From a checkpoint of a small CTC image transcriber.
Model: 1.99M parameters, 32-pixel images, arch vit, norm layernorm, layers 12, width 128.
Data: trained on seven-segment displays showing three digits, 195000 training examples.
Rows from block 4 of a small CTC image transcriber, named by matrix and row number. Rows with one number belong to one neuron. Each number is 500 + 40 x the weight over its row's rms, rounded and kept within 0 to 999. All counts start at 0. Numbers have three digits each.
After each neuron's rows are labels from the 100 images, of 14848, where the neuron reaches its largest size: "patch colour" is the nearest of a few named colours to the mean colour under the peak; "top examples" is what is common among them. Only what is clearly more common there than usual is listed. The data: seven-segment displays showing three digits. In brackets: how many of the 100, against the usual share in percent.
# gate: MLP gate (model.blocks.4.mlp.gate.weight, 256x128), inputs 0-63
# fc1: MLP up (model.blocks.4.mlp.fc1.weight, 256x128), inputs 0-63
# fc2: MLP down (model.blocks.4.mlp.fc2.weight, 128x256, transposed), outputs 0-63

gate.191:477477551501531499550507503505524544557452485497577522503450537479542525511437499569453546487525582527507537423590501525428519485522554527452428518462507452555466497551470534462473491478560538
fc1.191:572484474569493462466503476511542543477493494522406523490470578535477422500481498489505439514526531478505513499492475501506529565497518480543458478422489489447461471572388497523523485501462513
fc2.191:470538512510592515486468560454539552510504510476524493538498493490547540512562529541537587519527550500512535509506487560549476532505527478386446437485527483515558398471531457554501546463521519
patch colour: pink (29 vs 5.9)
top examples: white glow (38 vs 17.1)

gate.164:528542541517421505479492458518486481455520500462498465457471492426501547540495453458494515469512496535544476557511567458444497552560494518487505523468489491490409458491530486593541488455488497
fc1.164:534518512506472513449459481516471493471464534453494459522460483517533535548524464479590470466553478533546441494480596451470542532523458483500501563464413487450456512460539471552546452452468496
fc2.164:448542505467500439506559467581495514478548404487521505553476463513459477449522453478458457546516515519512518461508463402461593515499498522543602445534486506532452501520488511521503558438499502
patch colour: pink (29 vs 5.9)
top examples: dark on pale (58 vs 16.1)

gate.190:470465542525465581586481442513481542456464493474476522621525499510421548441496570519525512540514605467506426474508511503450503518452481519510526544464522530545484505515449526525431481447438550
fc1.190:508572512480510437457490513496524487531514496470494519482490490531538491497526493566542529504535515533589521454508447476474490470493537449562508534409569472421455453507460522497506494414471519
fc2.190:524496459504522473419489532448543540467516510458559485506470457492477549526470472511481537532547478450518465535482468546553569424453562470453494460480425538500549443497529536589514481547501486
patch colour: grey (60 vs 34.2)
top examples: dark on pale (64 vs 16.1); first digit: 9 (26 vs 10.1)

gate.110:504500549565534467459432483493558538505535511621522463492529472469514544486457485469563437495473530435515556536467463504516486455536516439450466524439493503452504499508504498483520504454511447
fc1.110:551466583513452476442506420534538504427543513551549562479488506466481534526463531458470479509517562518528530508439500505510527543470457492549514469502478493417473557522477494478495407503445491
fc2.110:459515478607558483515495557491443463562481531446525501448575508572490501511541452569519522511493464485449403496483523481459482456558528565496461548536462468510523491523541503545513477583524473
patch colour: grey (87 vs 34.2)
top examples: dark on pale (95 vs 16.1); second digit: 4 (27 vs 10.6)

gate.40:592478485474534514571499402472527487522498439468460533505460474528502466500537489480471459502512494540424485461562468613546511462494562543453503504469468559561476458439497502404510572524483534
fc1.40:549547522525483484458529518466507468528481436491505529458545511502470462441507509603588526507492537466545546548530465564447464408504534510516482532505507520442477495471496479528537476462529516
fc2.40:489476511515490413531581520519541526473493569496412469482479525527518485546525469489535539429470485532452463560545539447455515551560458593555532501540494527523502481501532492467475490544509412
patch colour: green (27 vs 9.3)
top examples: decimal point (96 vs 50.1)

gate.133:544513528575477500494550497412534481529418505464520512450537501424453491480519526497501538491556496545481413451545485467508448523527556462517499517446474472496545495592514468490553528466490481
fc1.133:468487436478516495473490459535595440483540490434541460498540430474513431532530496456557476450449435480521498451525468466557466500476532544530504542546489524465438512531529490515499489570547509
fc2.133:520503511537461486531528437488432474457463527412524582494450452525496510538522532445482450485497499485441528471469519484491552515493462496428474496505480535454547511432557583451519491489523559
patch colour: green (25 vs 9.3)
top examples: the digit 2 (93 vs 26.9); third digit: 2 (75 vs 10.2); second digit: 2 (29 vs 10)

gate.57:498551523501489501482510487490515490480469515520459492527491544467466591529480489453494443464470446559542484557499520469405485486510556555521526469450458439526455506559489540483505475496562476
fc1.57:513492548470512504535441490549525561536391503442509483542536493546468430486537574504522546549553534524500510461521476465550480466436505374541568481496500535472581449533489550531505535457470555
fc2.57:541480491511454543513446535552511536546514465511446530516498528485611520529592528550516505497451536531463467461436488515499522532479445456526459546415570494502483505515452472449510476563538498
patch colour: green (25 vs 9.3)
top examples: the digit 0 (56 vs 27.1); second digit: 1 (37 vs 10); second digit: 0 (32 vs 10.6); second digit: 7 (26 vs 9.7)

gate.195:500495579535510585449470458437493482533382521571548542442509468456498516495479490528490474520520502511519483572536473552474505481500483512512518507498450570442533529523525515535486489491515375
fc1.195:511513509453442522407435477551528506479455524580576478432509558488579455499522470477484494533493483478530524477498483517446513439495527499539527471476555517477432527483524456560492470463557462
fc2.195:490512447544478485587518475470504500455461488466482516444491495449472595505497425466466559504446485511489474456455553524539517553527490513509527517470528474487481562542539488496452571535486526
patch colour: grey (81 vs 34.2)
top examples: dark on pale (63 vs 16.1)

gate.12:537491461606490473497520449453542435465529543484521492496514479513468541533474426544456436428454477522529542546485498510535479513586492570435456564541503489480494564428458484463512445526507477
fc1.12:503529474429461482555485541503484486576522449523520458536524454522509448484506479548487520576518452512488493459465552540528574514492415474526579502471452509506552476496542552599601480502469535
fc2.12:523458482541475479505481503510495519491503485430559517467513515485541505484549525530590564472507547502527450450470518517536477559494540434508482559462525485490547519491460490412496474498566533
patch colour: green (29 vs 9.3)
top examples: second digit: 2 (30 vs 10)

gate.228:578499518504447563485526425538554470491449442513501492501530486498503493565498480443507422456490506521522511474514541596424556538477438560504496511502451530490460530532539530538519442532470469
fc1.228:527504403505561412498463596553489540521545532499490442449482512573591533534544441481490475537484453489464516495530506529542544498521492541477441492507526505536481510478509547498553531565565425
fc2.228:475509519547500512443521543478539440491430556535488522502533495473482492529441455497622502416455536544523456492502542559453499504460525428419461551446450418416524519534504517504475480553452503
patch colour: green (29 vs 9.3); red (25 vs 2)
top examples: third digit: 8 (32 vs 10)